config = dict(
    model='image classifier',
    dataset='renderings of 100 made-up gadgets, each built of a few solids, in any pose',
    train_examples=48750,
    image_size=24,
    crop_scale_min=1,
    horizontal_flip=False,
    targets=['main colour'],
    num_classes=12,
    arch='resmlp',
    norm='layernorm',
    norm_position='pre',
    activation='star_relu',
    mlp_ratio=4,
    parallel_block=False,
    inner_norm=False,
    patch_size=[4, 4],
    conv_stem=False,
    layers=8,
    width=192,
    label_smoothing=0.1,
    loss='cross_entropy',
    init='small_normal',
    residual_init='none',
    optimizer='adamw',
    lr=0.0017,
    beta1=0.9,
    beta2=0.95,
    eps=1e-06,
    grad_clip=3.0,
    steps=14200,
    batch_size=512,
    epochs=149.1,
    lr_schedule='linear',
    final_lr_fraction=0,
    warmup_steps=420,
    weight_decay=0.1,
)
Rows from block 5, named by matrix and row number. Rows with one number belong to one neuron. Each number is 500 + 25 x the weight over its row's rms, rounded and kept within 0 to 999. All counts start at 0. Numbers have three digits each. After the name is the row's rms in percent of the matrix's.
# fc1: MLP up (model.blocks.5.mlp.fc1.weight, 768x192), inputs 48-95
# fc2: MLP down (model.blocks.5.mlp.fc2.weight, 192x768, transposed), outputs 48-95
fc1.86 111:482508534516455538472510448519546474504541505527493533507524517530498484499477545534514505473527485450504537471433507490511527515501499442512475
fc1.87 099:513520488498510530470544465490474496484510531457505481511454463521512524498468513528553485498521513533510534453518532480540528497459449469490520
fc1.88 090:501514513500473528513509530477512463498495502497503505496473519463486521492523512504506518504492513487482517492576543540534503492526514510495505
fc1.89 096:519499502533493538501510516484521533487459504476480521525470492540520502526510489503529475465534455487504531467500502524545521505462520520533505
fc1.90 101:489511463537492534481513549445517502496520510462517471484490500501506511471487485468519459514495546520485484491510497533540506510498509489474502
fc1.91 098:453501494540507499506469503519483488471508531479478492475526512470485486468463464504492465517531520521519523455518528506501503506500468479477525
fc1.92 092:477521477462499506469520499484498490547490527534457471527503515518501494484483481496469475473525502486522448488542495542482480484504534482477469
fc1.94 103:511532497525502511531489498521544487504512480515514530505524507472499496502437486510514497503479538487486502500506495473501496479516517469451485
fc1.95 104:478504526527485471492481525508527502513484472538478491476498509503529461515459453500474465496511496536514510480485512522497549501513518528475517
fc1.96 101:530503502493513521499485501536491539433490499490499486486520475509487495490510455483542481454493475493507499470437498515504525477459506495459494
fc1.97 105:482471477516491508514575492483527504484512500532498465498522501507486489516530504511487488517404466539488493497500484478538527484484467467460457
fc1.98 099:487527542449442513486485501497497491499521518476493517469454541467536473485488496451506492509506508543497531492502508499471543492524475448506487
fc1.99 101:488495480537493490457482507477510503531536540544506492485505518483478492497497524503477519501456477534511466501478519525516522431465489471512509
fc1.101 101:479496499520481506462483529518499517548503510472487459503519480480493461519522522501497490496488483470526540526494504500471480464536496494492512
fc1.102 107:503532524512444532477498519552482465507498500481496494523508488500484537511510485521528556505525543499535491462525508536485501480532495474472549
fc1.104 092:527504483492500503467493465517458473500518491510505452471468464528526506504486506467511478472557509504499489528540513550500528497511493471533519
fc1.105 103:444458497511513472492459469518520495490487494517528460454513505541527462521478530506510522487503490500552537464535467525521531473521476511529520
fc1.106 092:532493468511475496487475481506514509531501488513510483481533471484520488507493488507470503526479513482480472509491524494524448524511453449484473
fc1.107 101:486557511488475547468537511490485509498541507506491492476508512459563486488513485535541543481513520478512478477495501507475476525482481506478497
fc1.108 089:503507556510512482494552525480478478503497528486482507534481522520489494478507512476477480514498561496480508477484512517479491507483446517469456
fc1.109 101:502522485560537480511445516491521498499489520499490509489513487474514449460496505514558450521453485468492507499505465535546530540514515510450475
fc1.110 101:557525487505452482562494467471520472528510471516511523518498492530500556501515497504508531473474487511466466485504508490471469454496520521499543
fc1.111 104:476505480515510506507491503499542462511481456491481531476464485483507498454494551492555535476508494467491522532508513549491510504488488481483494
fc1.112 106:520508544519523448486457494532527488498475513517470503511514499491511495496496532515527473469479474462501541507494516546492542492512472477462489
fc1.113 109:524493478498518525468527547455490466520497487478497499527515527443481482480520508474469481508508502499502494482524512462480505504507527451483478
fc1.114 099:505458502541467481498495513534501544518488512449468458492508465540516474486501503453508537521493557513507518508512500553522503506448481534511509
fc1.115 103:514541478451516512493522502503455499479479499466509509524497490500507477551500514449499527498439516496491527518478465489529524513457501516486506
fc1.116 100:503500520481495494516518522460527480499534518516530499457477545542563496517489517510491515448489497506488533478438522455494464468462508497508476
fc1.117 099:505500514518501535484541455532517497493498500497526519484497532528521502499514460489475491495485516439468512432464487487465477532498474466482500
fc1.118 095:488531481505465485507458467463483506510519518458535464460523493481477487505535474489476448484464557514520493492500530486508507512519462474442512
fc1.119 097:479497517526491496471496473541442509472497479518483528521489516500500474544495494493481494510534539508514479529519472502509507513444518480494482
fc1.120 101:482491496480547517502552453481537516502525531506520501508477500514478516454536551474480514476502521467485516456515461453459501458544491523496433
fc1.121 106:490503455497481488538455524466485528517487520466472477496530485449452481522480489518546493497505486523518468534508515495520501500531487460503544
fc1.122 099:448448491505476490444454488475499500468499532483485486464498493548554499496454491531524441545529563480496465462473520518494523533463490482522527
fc1.123 099:482515478487477505515514510474500491462524535483525498456498538478503524470453530486506510506504533493514482436449509491511486512500510432471492
fc1.124 100:469466498524452461524474490458514494473523520517505475501536511530494488523466482446479498501477544549495508475499485520491509479517502498491529
fc1.125 096:504493503501526514505530478526469520461493508491485454489496491505469474495536473512540547489539508509528502503480527499478496521526441441551520
fc1.126 102:487509448499521496472495473489465525545496517472516490508455468484441464516523506471511493504471500517510519464480569464485507497482440527509521
fc1.127 094:508501479461464510515508507461542483517489554468514503477531541463535515493468500484507485538483533510504482474485501439508503508496544515523544
fc1.128 098:512500506459475499516506495511531507491513505482510454518518506482555521496494518520524507506509501530454473513529470449484464472535471474504531
fc1.130 091:531517521523529523500543460478452506465527477506498456503520479520515521550521496469512456517458482480547489472480514507472481479552509510498489
fc1.132 096:473469476459496491493496485450497475527478478501471519463495488487499469509480469485468478494468533539532512474509499536540500543456524479496530
fc1.133 098:484481490527505446530498494484517501567537535481522532549484494534506524510466514512517472472502455528505498486440497485525535474511494527485529
fc1.134 096:510494536515515499490518501489455509502506475506516444496473506474482510463468502503497501489482506464469540499487502453455475520471484480481567
fc1.135 102:482464452534466504523515511487486500542506520509470461512538482530510529513495470513486524529468499488489475494516525478550511490469496509513537
fc1.136 095:479505496507486467520495508502475480527498542493488508512478506468561503491489492489522471455479473481489536501496496544501500481518485486517517
fc1.137 097:462472495537486509502494458529474479450492510491531515477485526530505505500449498498506499517482513491517540483537476483513481492502491507483493
fc1.138 101:475519535536506479497460489504511510523484502490489499510554493477468529489453464564514477511525579505530547493537496509464499498510486480475496
fc1.140 092:530541533519494496520493512466517511486494485528505509553518504516470463515517515470524505496496573495522482505515526547483512511467497533502512
fc1.141 101:488505492530489478514460513480493519525491548468477455485506512470496495475517516512468475495492506498534452537492471482497507514494541445504507
fc1.142 097:495503477474485523465443454482449515515518507445465549550517473544536492528482484534528485528494492504478509556510492502494503512481521473474469
fc1.143 106:523522459514477524479485502486455482492461502521494510488497512482473467531518491500533440525497493502459509500506449497498530483541492521467504
fc1.144 102:459475505532463532539498477527498505523493514486519492508513545518505485528532469465541506540462501481498505479483466535501518463550508484453518
fc1.145 108:464496486544525489504482528494505441532511468497487466491471469511513530491502525500489523477479490492516508520537564473498526502466527460532523
fc1.147 096:549472510512533504505509507493515502470506493514475485481491486501528497502475464463542493489539484533551493490457525510522463482491497498489466
fc1.148 101:509522511521516502528489474460473482508503491488495473463493533495519506529462447501534494439520511500524533451487517518529508493486505484473538
fc1.149 107:505487521477501488477454477472485537517505528499488506499483467531553498506522515474494456505484518482477511480510516520489490539497529511512528
fc1.151 103:536494474505492467500505481471514489457521481490491485490493501501490527465500444493503535500465476523503490487512520518520522471489505519503494
fc1.152 103:485543474495495538488504475502474479535494494493473466497513499482518512471519493515473507503517528492495477505552472508473478504540503538496514
fc1.155 101:485532510515489486502478462453501487556484489533489500456538515530506475517538445476481480505497529563510473495547479522526554510543546495488519
fc1.156 097:544483493487437495534470457465490501467470447512476477479531511516499539497511446484536502526486486503492519506506520476530486531476501507515493
fc1.157 102:477474490508530504516488509511492533484513496450490469489484513546514484497474513491500493461546517496526492520525500552492463491523478455504518
fc1.158 099:534465485516509481546449444484470502528497500485525554550503527497467475482464439461514430481473525527465503478504483538513474506460466500506518
fc1.159 103:520485446523502485480504462505448457533500512497452506497502500522488477550507476484489492488460462531534524540491477510523455516459509438484466
fc1.160 091:484496507542494504514545491521533487537485503495475524486496494477511513481496525462508480480458524505501550464509485477476523526527456516482481
fc1.161 102:529485490512510499515487480523520500514483503554477471517480509489553493465525536528512455493510488461508487481544523490509548481495483473514481
fc1.162 103:521523469480528536488496491504476519526506542499483515559496548514485537514527514522520483493504468447472460482513463515472500465536482508505469
fc1.164 104:534531540494495491462478475509530486469518536490506511488490475475501475472520554519528484523513535491518544492475548550505490545460483477473530
fc1.165 103:499502513556495471533495499533513493535524515503510542523481485478526482534497527504520456501500491527482514496484478505491559473524530516452505
fc1.166 095:520489507508489456539495521478490499524493531496491499520513530465455549482510539492490496442506484497516570518504485528482508475458518434493514
fc1.167 098:500525473543521502459519532503513447554462508524426503516483512510478497519480501514516512462456494483522521541501491537517496496471506471485495
fc1.168 100:537517515528496470518525478511499500480520545522494492499496578507525527508464454490509500529494491522532462458482502503508477498530478518489489
fc1.170 100:432496513517482536480530512504501489500515530513525501510517527485549492508466488492489519509497535528476531492495485448502512485545488457444538
fc1.171 106:511491479478534517461539509491538512469478494517532520481454526482502461517550489479487474482487479475514509486512469464499535486480485520507513
fc1.173 097:557473506509496477559518478505497534487483523504467491533555516496483471467518500508479498449519524476497482488498536542460494508533446530483490
fc1.174 108:531471520513493532513493527516454497491484512540519434470504496534512475510536436527480494553478497512468487474509500508501527461520456469504458
fc1.176 102:523529525482498520493539517491534519485510473522486521507496511512522468472483482516522510465523558508495477500504516513513454518499508509472471
fc1.177 094:464501466508434509483532485448497502536498517516453496566455540533494516506541500505475436504489485460542482475529527475492503480508482453492492
fc1.178 098:463519533493537502494463521531511481503532525478461489559509522436500538484482520542486490498511509499524532477532539495477499489506484457494492
fc1.179 104:507492471512507492500510479488519503462518512476516527496459449484508506503518530464537490525502509488521504499508503516489523492474452489490507
fc1.180 100:500538523496471533484513488485525476509497524521496463501472506494522504470501461529555445486481516527485508473457496505482550460505519494475522
fc1.181 094:523502529515479516483473458543526541537484497478511534519502474508522499480541509530583491456531490480490468491481476501457482493492552514502510
fc1.182 105:501507478505504511500488528499522502483477480513499444511475499453473425463469501511487547523508541464502483533518455490478503488476514484466527
fc1.183 103:476500524504485465498521548498506492536528499499491485542531518467489430474436511531530532478483494482488543480461564506496532461478450471503479
fc1.184 095:546528531517520508519500469517506478474464542542485511515478466500541461504496502536493497529459508474489529500487481457487528488485488448467451
fc1.185 092:511435529510491459545444513532520492500535527500501518493533519467488488448531487531498518485524524518466481462522481477524472522500491533504466
fc1.186 098:482538528537497481496512544500484491554549544511469517536500512457528479500425528473500450462491501500485511494511500528513529514512481506486483
fc1.187 098:432480465504499482526498457474548512478508492520487464542510484515491522536486546498493522468524528525545525509490507498477488480479529466518475
fc1.189 101:512511525467467468499475506477493524497512497524480498548482538515500500459506497537563532499505486462446513498520476500467484459523479546494490
fc1.190 104:499518532474459475498509513495510466521523490549493501502506520502525493469493479501473484475501536515498501475510500501540510512532486474462487
fc1.191 092:494506525515474512501517455504467467557512562480472529477460482482519500514543523489502457446534508492501560475485444514456517510512486502527478
fc1.192 097:505505456492489483533501543494488549502480544464511507494500505488536503497445491521511519516494497509509478505493532503553510474445507447445517
fc1.193 100:507540490437473499474465461442511456499519495535520508453466522484491483504495506469490509472506483516516501515495489519494545471460527467503505
fc1.194 101:492528521495502452510474551472516500473468497457479469516481503518452449532478511497449500523490508459546515529517504474503491507462512510473512
fc1.196 106:498527527525465482507522528503542487477505454555497483497487537495489510476516516494464511461489519530518503453507477544488538508499525511490489
fc1.197 099:493533488517492494493478453496513473497566518478462447513513513476478490480531479514498493499459477490525456491519566481494461507526531477504527
fc1.198 103:502473507491518460457488526499496494537460535477437501453531513491480458522485507504495445484507496442499518460475523491484510504536500463508520
fc1.199 104:535491514467499482500495512462515485504524526481480490508502519486474505507515491518491522505505518448457500480525521458483481498465513430493517
fc1.200 107:484454513509492514496484501525508480475459514491488530489513495493511517496482497525464493477508533469500535480487502453473480516557483484521461
fc1.201 103:496442520519490469527489498519508530528525522471495519482509519498444496481476516477531528490505470494505531474487526498525469514542460530488451
fc1.202 105:450498509517514515514513557498500491516491504495496486497497462494533486495488495523533521485496499500497461491495541509547526524458503470511518
fc1.203 090:521512509473484477525506452480491452537519551497439494513479578473493475491522459468519486493532491551507487509471507506522486501547521446474478
fc1.205 106:465464486483533495561526477500487545487475473474506476517518490543528493474535477499469478472501555520541500521517518526512469514526502442502512
fc1.206 107:529506481544465487481498477493497512498543475518448447488511507504503459473476509502498531458465459505440498514493469512534484519496534521525473
fc1.207 105:509492502542484490499488468505462498462544477458513472469493486495499487486495483483495515528452515452487493468451529483500516504526454490531524
fc1.208 105:465509521521520488466468473501506473480467493529510505507460478506504490483459518496524498532531517518460489483495546498504486490475497516491493
fc1.209 114:505510518498469471502486508507518495468473505523486520516459509488523497453519532509478530508476503483463552524481474456494492454489509530510434
fc1.210 098:540491516466493516531528494467504487492512477498488505437507476533495504501541482473484465520457503496503535496503495502513489499510508482480519
fc1.212 103:509515500462511492447492513473481506496521495516465521551495560498484461502465478522491486535515504526478489475527472495517470517473446489460483
fc1.215 112:501525466509517504501508477502527496503535496514529533518483525483554534498485475544490509507486500518468472525531512482534522476459500470459512
fc1.216 099:532518517526486484519468509499500452544524512524498449472470513472527481478485533463512498553481491516461468518520512478532514471500454510454505
fc1.217 097:502471473516502512462497512515531540472545509543500527540483513535503514546513467466486482505463505490530514468466510517517457497485491499477523
fc1.218 104:508487517552465459532477480479489466506508510508518512487488539531502538505488477531524472489485493507502512500515456447502540444500545502508520
fc1.219 101:466484484490510447511502499499463515487500520488459543521506539514484501492527541549485476527504463495569504511508503506521515523486485431460479
fc1.220 101:481530488514465515519503524459489476484530487467513461465500487477481477503482462463506493519457513564483556493523518504524503529495497475455464
fc1.221 101:555508467525478485507447495544491494527477499514504506514492550479526515496503543518540490464546492516458462509515515520461446446528525485533517
fc1.222 108:482509477492487513489498525499515483452576519475506526537516529501460503491562493497492485524521500457544502445502471526470505509509533471444514
fc1.223 096:495478496489505514457506523517513460489486464497517506497427520453499524490484503506497490502471483516526543513506520518538512478467487506493499
fc1.224 105:487534504534499486528472474475541475522542551546550512528475548487489488515500538493510490518465462547487490526538482499504495485481524463492499
fc1.225 101:501494486490528485477440502473515513508516505496470485522511555490502523560541509525502529556506485436494504479532520508495516483525515501496474
fc1.226 101:490457497548493491538515501491501497457482514475497522497529497486511456473485524498534528536520561468492470504531497523520484504507513450481507
fc2.86 121:505509518490510502511521481517519466526500515517493487501501501496506484441538466521521508496500504496461513500491486489513488492458533515422500
fc2.87 094:547486488508502509496502523549502508472469515498462519499497484529520496516539501499486508494502489503515483509500500525522480522515487475471514
fc2.88 090:491491483455520491489489478479468507515505503521492492494500459529452432496486513497491479504461506504506489537440432477496486511489527483493519
fc2.89 096:468470488507472452495485473479472467521522543494524508512517489464493474453473487488458471513508469500489477504487545526529495495520444507525475
fc2.90 106:496480491511470488531528490513499504512497504493497468493514477492513531471544493476529501510530492510510496532469498485484489546518472441503497
fc2.91 094:515573535488527543472523456457493489487508485530489493505439507500489505503473506467477570480499512537520522494431514498485500536485495525480521
fc2.92 087:544494490483506484476481501523493507469450530526539530470474474488527519524471547533525455486469510491520464503498473495493488533528483514508491
fc2.94 100:535446452482514486490486510488517530482506475520512512503470481487493482505519504454479478473468495532475543507456524482510500489485517492529517
fc2.95 102:494567494487511543467514459435471477507517509516490511478444536454507501481487482485515511469502528556531497485475510529511486521481546466494503
fc2.96 082:504470517463468526488514534518516484529480489532529522501476480492485488556466531510496518495505519500463494487536449468489477514461500462525477
fc2.97 103:478511505521507486504503505487552538535518481477462473510496493485579497490528542494499487490479507457518524493490537486446526511513531477503493
fc2.98 097:481515498513484477474481499482525507544512522522512503489470520457468527524529494496522467442495520471516510492492469454481500490502537508509481
fc2.99 113:538485496522532519545471493514509525455472479483476501523484526547475495497546527536513520450475477480508493519518481471516468458516527555530542
fc2.101 101:550558531499543517525490510501504501505505469477444503522477518539468551485540519495526528453489493496494473509557489500495476501493542526494513
fc2.102 108:569466496458512525492467514516489483475469513510519536484493469507501467514505483490501522513476473534447525512441495506525492477473517494487476
fc2.104 075:512527497501510510449499493497551507507512498532507524513500495462493525503496548462496464470496534506503502492499467500480500524470520540522508
fc2.105 109:477515465527532487468525479474504506510530488509478475503477545480509552504491535490488481474482481541555490511425493495492497512519492508501482
fc2.106 074:485509481535491431526473525451475528515543518524490504511514550506480543510458521504513516450510508464539467490539475458517493497468531522506498
fc2.107 094:454468496495502477489538500492539499514541505486484489484498514482499491483485442516481562509496501468512512463497512527503495514486527469472498
fc2.108 091:524507524506516538495515502527501527477470484486498490485533489565516464519542466532490517534492508475492480494466474503496510479488519549496508
fc2.109 103:530549487461488509467512505513499503468536498484474536500507516486486523479555485483527497460483495497480477500549453508506438506523551481472482
fc2.110 095:525502517498500500514516526569527514490474475486493454478559508485550500514506494528456527518478473451488517502537554472468511500520473543477525
fc2.111 103:523484481484499514489479465447496534498496476508492497506474491523469499515511485475486496463512560525523533495466458470474525518484540525541527
fc2.112 114:478552481520504493510507523477495503505520488504476497497497533510517551496512514486483488479465515507515487481497510485488490493530526499528511
fc2.113 109:530476509470482520477495507549500508481424490496505496469520489486523458566506528507506475536509483482517485512526462527479520500556508468518494
fc2.114 102:497472454485507533460494480481476513468491467512542483510488524464511503525466496491509520526462496516494530525485464506520515526533513480519515
fc2.115 111:498476500510464529523482507483518477507493513505521520498466488503503505487529524506516470485526474553465478488502514486522469436469510477548497
fc2.116 101:505503519513463512517485483520461442547476504520493481470502513504502459476521491540518478501493485545482549511481528479538517481494471491477518
fc2.117 085:524517505510493541471493538521482470492462523520502457501504476517528488519521503519552450499479486499520492500531460520529535473498474478511542
fc2.118 092:505521540503528499512544467481524514465543457506495509501508539476496512488498488475499517470555509489518530467510503502468472500485552521506501
fc2.119 096:518495485510505528506490484498482502464461513525490493507507484500498506508486481463510517542496518518479531514485485523501529498483501469520528
fc2.120 096:504461486501490547467509497542499499476467464499525526472500480493520460525519534533533489531496478512464509452502522525529486470519446497526506
fc2.121 111:498544548516536496543506480502501475510521474498482477504515556467485493460499512510537513433482484494513536480485520462504509474498495524462510
fc2.122 088:545495513471489492475455551523508472486485497529534498485516460484468492487554544510526508485461493478460469510515521480527484485537469565515570
fc2.123 096:461495500463506504487530488449488520524524459542467464522516494500484492482513522445538502498506527548501546512508459510445536528451517492503483
fc2.124 097:475498490507494463506516480458497513540545532519519518555507524464461513479468501462499498507517520514519469506507482488508479542516490464508491
fc2.125 092:537496503481498480479470523513524504536512452505468531475527486459499491494542495493496456483507503513464507516548479449473473514491549509498486
fc2.126 100:503492520510513550492530502492501502441498508488507530508461481510536491489476466511541502493518533486486460451536470563541507462495520498483512
fc2.127 094:472498522529513487520523467478515495513523477509475476535505521440505489457509538486522514478508480511527551499485564493461508489494486490491474
fc2.128 096:530483508481490496541474521556542519489481457456489520486544482497491557518541470502464538493505454486476524540523495485467506510518534501504478
fc2.130 088:476533535509490515533524518486498505485503480473499519515502523493485506495485476519481564532526487476458516483529489503462517494456550479503466
fc2.132 092:448497484515492507512515529495493507482491482490518512475493542468560522533439512507470488511517492504536467437542519504508514513513494465512481
fc2.133 097:483508497539481505541505518512506507506516482463495466497493528490485520489470463536512571498521548471464549467551519505520503454474490530499527
fc2.134 091:487529503467513475478494529496539514483525466459486511489522491454510485470546495505503507480493529494454527490505464467479522475476534546479507
fc2.135 115:502488499468504508474536453499494503501499474550483464519492541479496462492478496473513521472489491505534534521513487517458473512515522515484538
fc2.136 082:462468478499516512493489537489495484490538535504528486468473479548511490509520507484502481500493485524467483465488523513533481460489498515528494
fc2.137 094:493515542490524476524528453484513521520533460530474504518501518493505473456502470506500506459495490535485514483464490490490490501472529509477476
fc2.138 093:513479458528502487508521487504499511502534513498513526498492493484506499490512498465480544469445464535501499499426512522534470473511498506498508
fc2.140 094:471479513512486505548507504492468510499496514518546514500548496501462496504509495484490526533529490532488458463556471515495494453493504514525454
fc2.141 107:488505499511485500515491526531501500510457463515461446504548529564513508546518528505507504513475478474525532494523523514446509485546526539537533
fc2.142 096:520480498494474527523471497464520507504477477527536508520482490472450469510528472457516500533489542533467509473497479517495506488493523524552535
fc2.143 103:505500505481526548494519462477463484477519516510492542492470520502517504483487474473472523500513481553514484474494533501553485500468461472474494
fc2.144 100:468457506525504494527526519516531545457506488428512490544508489499520471515538477534563522522477499428498472481543488521508480479526515508508502
fc2.145 113:531511521508494539484493506564467466469427490505512466500505515508512470523509518551502483515470476478484536508491534541507491480546460520496517
fc2.147 089:514483462491484503507494494503460475516495506509497456498518506495514475496474442497488501520522522527458507464499523525547553485475462514490466
fc2.148 101:507521533456486453522465483485501509526526466544498515497509491497436493471471493498446476482505515510479504531503481468474502542493536535499498
fc2.149 116:465471462484512487508503519483543502486539471482470480485544488487487484464522500478473523493484496499470500516498511534515505465493526520505550
fc2.151 103:464537524500511508524522470461457497508535505509489507517516515479488480487490491492492518499537526527506489479520498489502529485453539449512462
fc2.152 105:502436460458502485497475491510480521507496487534502510458531501521502476518490466482495493505497458509515511484485495546487498452526535469543523
fc2.155 101:456487498557521490542508486498499539484507473467516474483505532496471499500497524518516522480518522478546517481509494484481466520514524529491498
fc2.156 098:470512498533484518482485479507502487495478509479537514469474484491521553510509516524493456506554517514497524491510569490502586492493485527512474
fc2.157 108:518527507486518495525476508494518464521528493503486519454491531475467494452508507485463486454505458549504515495443520473540484507500507475468499
fc2.158 083:444514481485454509558531523493517499521500524460495463514504516496546501515474494496449559530470509506516523479468528489520571503482479475462465
fc2.159 100:473473501503478502498507481512505538509472505499528480506481474518484503514464509537506491511498519491520506509455485479504511558488447509509478
fc2.160 077:493474512513542510531505515501529522456508481494529495498532491507546495485497502535492519523545506481455477492494512515506531487478526491507525
fc2.161 094:513537496460515507455509499437499506512546527532498565562474509478460506504457450454452467484469514511510462520488496493515518506483530487480491
fc2.162 092:492504470496475509453521484512516498475475530502505493488489497491540470533532489489539523488438499528529519503463503527498507512558451497465497
fc2.164 106:502475473489539500449511482521526543518511479486495499509470500516470516528510487491517490458508500463544465512490488495483496532524507497481514
fc2.165 098:469503515529490536530540490487506497517494494503553472526442484488489522494458496516529508481525556507458520472502491490515492516470470499527489
fc2.166 102:502487518494506516546471534543512469493490515474497511494504461541500464486563510563518499515499453475461480536482507488521505462503531507504483
fc2.167 098:498519505470455491533486532505485498498454533498513530462478482528512518533486513550511469499480528495505490496491464474486482536487540491494481
fc2.168 104:523536542515494551514466461510462499504445495511493499458466498512508495531510527541496485485527519524512548506467524491490535470475503523525511
fc2.170 103:536503461444531504450491488493535528516523495514475535479466491508482500489549457491479474461463466518498459535473471505524491516505553512494501
fc2.171 102:526519498504476503503467483526488443513500536495506516514485509463513487449508492518520485511522487518486492551510507478572512509510477495473508
fc2.173 101:479512493525490510495553464516463460493493549485543497490460509458508502495500494544525540507493504492495534495464507464524527516493469456452457
fc2.174 115:457459520513488511523490540518502454556494495488520495509518489512510491489525501514533490508521450487488512486539517528516495443490521461534506
fc2.176 101:536513547485505526520477525524537464513460473494467494485513473530493514490514467558529513481567497487488525532505484462481533531462531495490526
fc2.177 082:512460459505510518486487507501476513495480517511525518498480477498521473528486496464478506517509482543466474520517514568537484460501488513551553
fc2.178 093:542485446502524505478485497495481484484499542509539548449467476507523503494508494484458481496499459544479464496424537511540459465518457498512465
fc2.179 105:527551548505490525530493482492471461479482510522488512469482510502472533497500514499479476493566495549487542504522510520489515500480511508520504
fc2.180 089:511502516506520545487516466488505499478485503493486490528480474494524489522508496503547525482452526468467481489478453478544516516489489517473504
fc2.181 096:503492534438488505493517506467479468487514498560498486502521483467513414488475463480478537524531533496470477494527485520509525507459504486509515
fc2.182 101:502512525457483499519476520489483472525500501489468490513536507480522503493513476490548463502486493488509522495501511525502533521503508442496470
fc2.183 108:468504495549541505535501514508538495471538488486510501491507514512509524461535469538505514481503477469488508481542510497510481438516511546492505
fc2.184 094:515544513479488506477480528481508506474493473530475502482503510532514551508497496516456494477476502474481487493533530499485486505465519584501539
fc2.185 093:525504502501510518463538509451521537456503518469522538472465476504524517547469511466486526501509560529495468448520472487494497527487507510518492
fc2.186 101:501487487502496495510472531517513484492546520487524507461487488487498546476540505539524516482508483502447496501532494471543482432512515487524510
fc2.187 088:521527492465459510457501492492431471527483567492539534528450486491479552528495528480507473515471489526497466530510481527529477517480459504512476
fc2.189 099:498495484493464529457499505510479484460482510468510460469510483472529456533498457489515495546467516476513526475519533525487492517517494512472528
fc2.190 108:478526527541478513508516476460487504523495531497532550520449495475514506504501500496571489483491532508500474469490462488504480537492508459514460
fc2.191 070:524497530509505497558534570498554525459469493505510491524510466546510497486502479525501561498487527453460482484544536470495487509461497529492484
fc2.192 097:509463536528499504554499497504515519476480451494481487514511515499514453520525535520499515489498513463477509478541495488469495478499540503544517
fc2.193 103:464505468547503520502533500485475525500485517492522497514478531493523497519441539506517465514496498487553477453516482524513489497542466505516469
fc2.194 103:471511549504520539520543481483498481482502460528499490537508507547478511474498502483529529518519526503470525451532493519478494510459514535510511
fc2.196 108:482477466456509516455498457471467497515502529506534507510490512455500469513462478490510466525483518515497441478493500514537507527500471493513475
fc2.197 081:476503526542523509526492498505495475484482466498492522475463531495526576497491483550494517485517482472516506467486487460519509505506511480507481
fc2.198 100:532539521527494511517482495536476496494477465514504454494522531502518518518524528508534493497454488490534515502519529497493477459563471509508523
fc2.199 104:533491532481491528486504515544509502467472464464485501441512503523517502519502514537517540503490480456498536499481512497487523523511505501469489
fc2.200 118:564473526456523523487478503540525495454476449492499484506520484510485457512545468534516499509531481469470491516490543513498513477483500540502541
fc2.201 109:490483503493532511456525516501503518467525462494488496508542527509478477515486481495458505521490502487486486459554499524484470502513497568494519
fc2.202 110:460471492525540479533520465479537544516543464513458479564546581509461453491474497477488505474477485468515472497470485497480489503519509515503489
fc2.203 067:512509524509518482542453525532505501499465485503518477497517504481477518544499523540473476478469487467515482478448507443491482470520504527523497
fc2.205 118:491520483480491502480458493460486458552514544549529549512468479495435499487497522485474474476522494539486492547492473448523523494471544490493523
fc2.206 112:511507467519465536491513514503499496498474551467522509514469477548531546525489509501516530510503504504508469521474492520514505493511495461491523
fc2.207 107:507503473549523507500514463529480512483475496473498491454493518525493508520494481519489468513509504510534533484483530539509495500531458512459469
fc2.208 092:534504486520493509478475496512518532496455496466536467480483478493453561545492495527521527490494527468548522517504550492501516535522453551482537
fc2.209 126:506555532510507505528469496489451463518487491534479482542500529511476500502496528514482460499488466496532520532504525470496543506488524510513540
fc2.210 095:464512537506505529514507522514498456524461459472473477511505507501525495518490515495569492522548497513499533466513478515480531534486522432523494
fc2.212 100:519485531492486528504505527534505506471460505490502498460510473507543474518495512533500491538536520480488512510504477539481509512459525527509540
fc2.215 119:525515548530517490536474504577500464475485443507495462483524526525499492472484518554493509497518457459491513542482491477479488508509515519453514
fc2.216 103:500482487464493535460502471474491494513482497533479504463498491528503469530474503486462524527513472528518507493483519532501494495495492482520529
fc2.217 099:525511516501482478510481512522472458504497493508473506455526512481505526505502525542491509508484470497491462477556524478503459459523498538493534
fc2.218 113:484492508512522494553530490514517529475540467498502481516546537473495468461506478517526531485463510466493515492516506482505467475483509503483487
fc2.219 103:530504519494475522484467544530511485476462491528506488467494487514501457525551497512496454517481485505469544526499500481476498491522511561503552
fc2.220 115:452475477514474498502504516486503531507492491482550530542481498497492503519492517488545472503471514491488463477494448502516476508522487483508489
fc2.221 106:511505506456495501477514488498493512506494495494454451520535495505486468515526469477482526509483502517521483543498460466482516563502509507451524
fc2.222 108:525516474497494485481529471498519522493487533482528519494475467506485528509504492481506515516474521505484493523511424490500476553506474530462489
fc2.223 093:520536487500454504487501468488467473548480530516490488501490517494474517518523498512459491500491480540534477543481523452542525528500461505500493
fc2.224 108:494470491515495509527479505510521536460492474466482498467516508541457526506488529511476510489513477483507493490503525516477467433529493548544490
fc2.225 100:536518478500517472480476478495525500478509489481473455498533515472490498481515525483499494483462502463535445534492501483483488495522516525490525
fc2.226 113:501510491544494530514518507492514530458493483492512502485496519500484573532498489499490478502506547500505497463560463499504460512509477531523493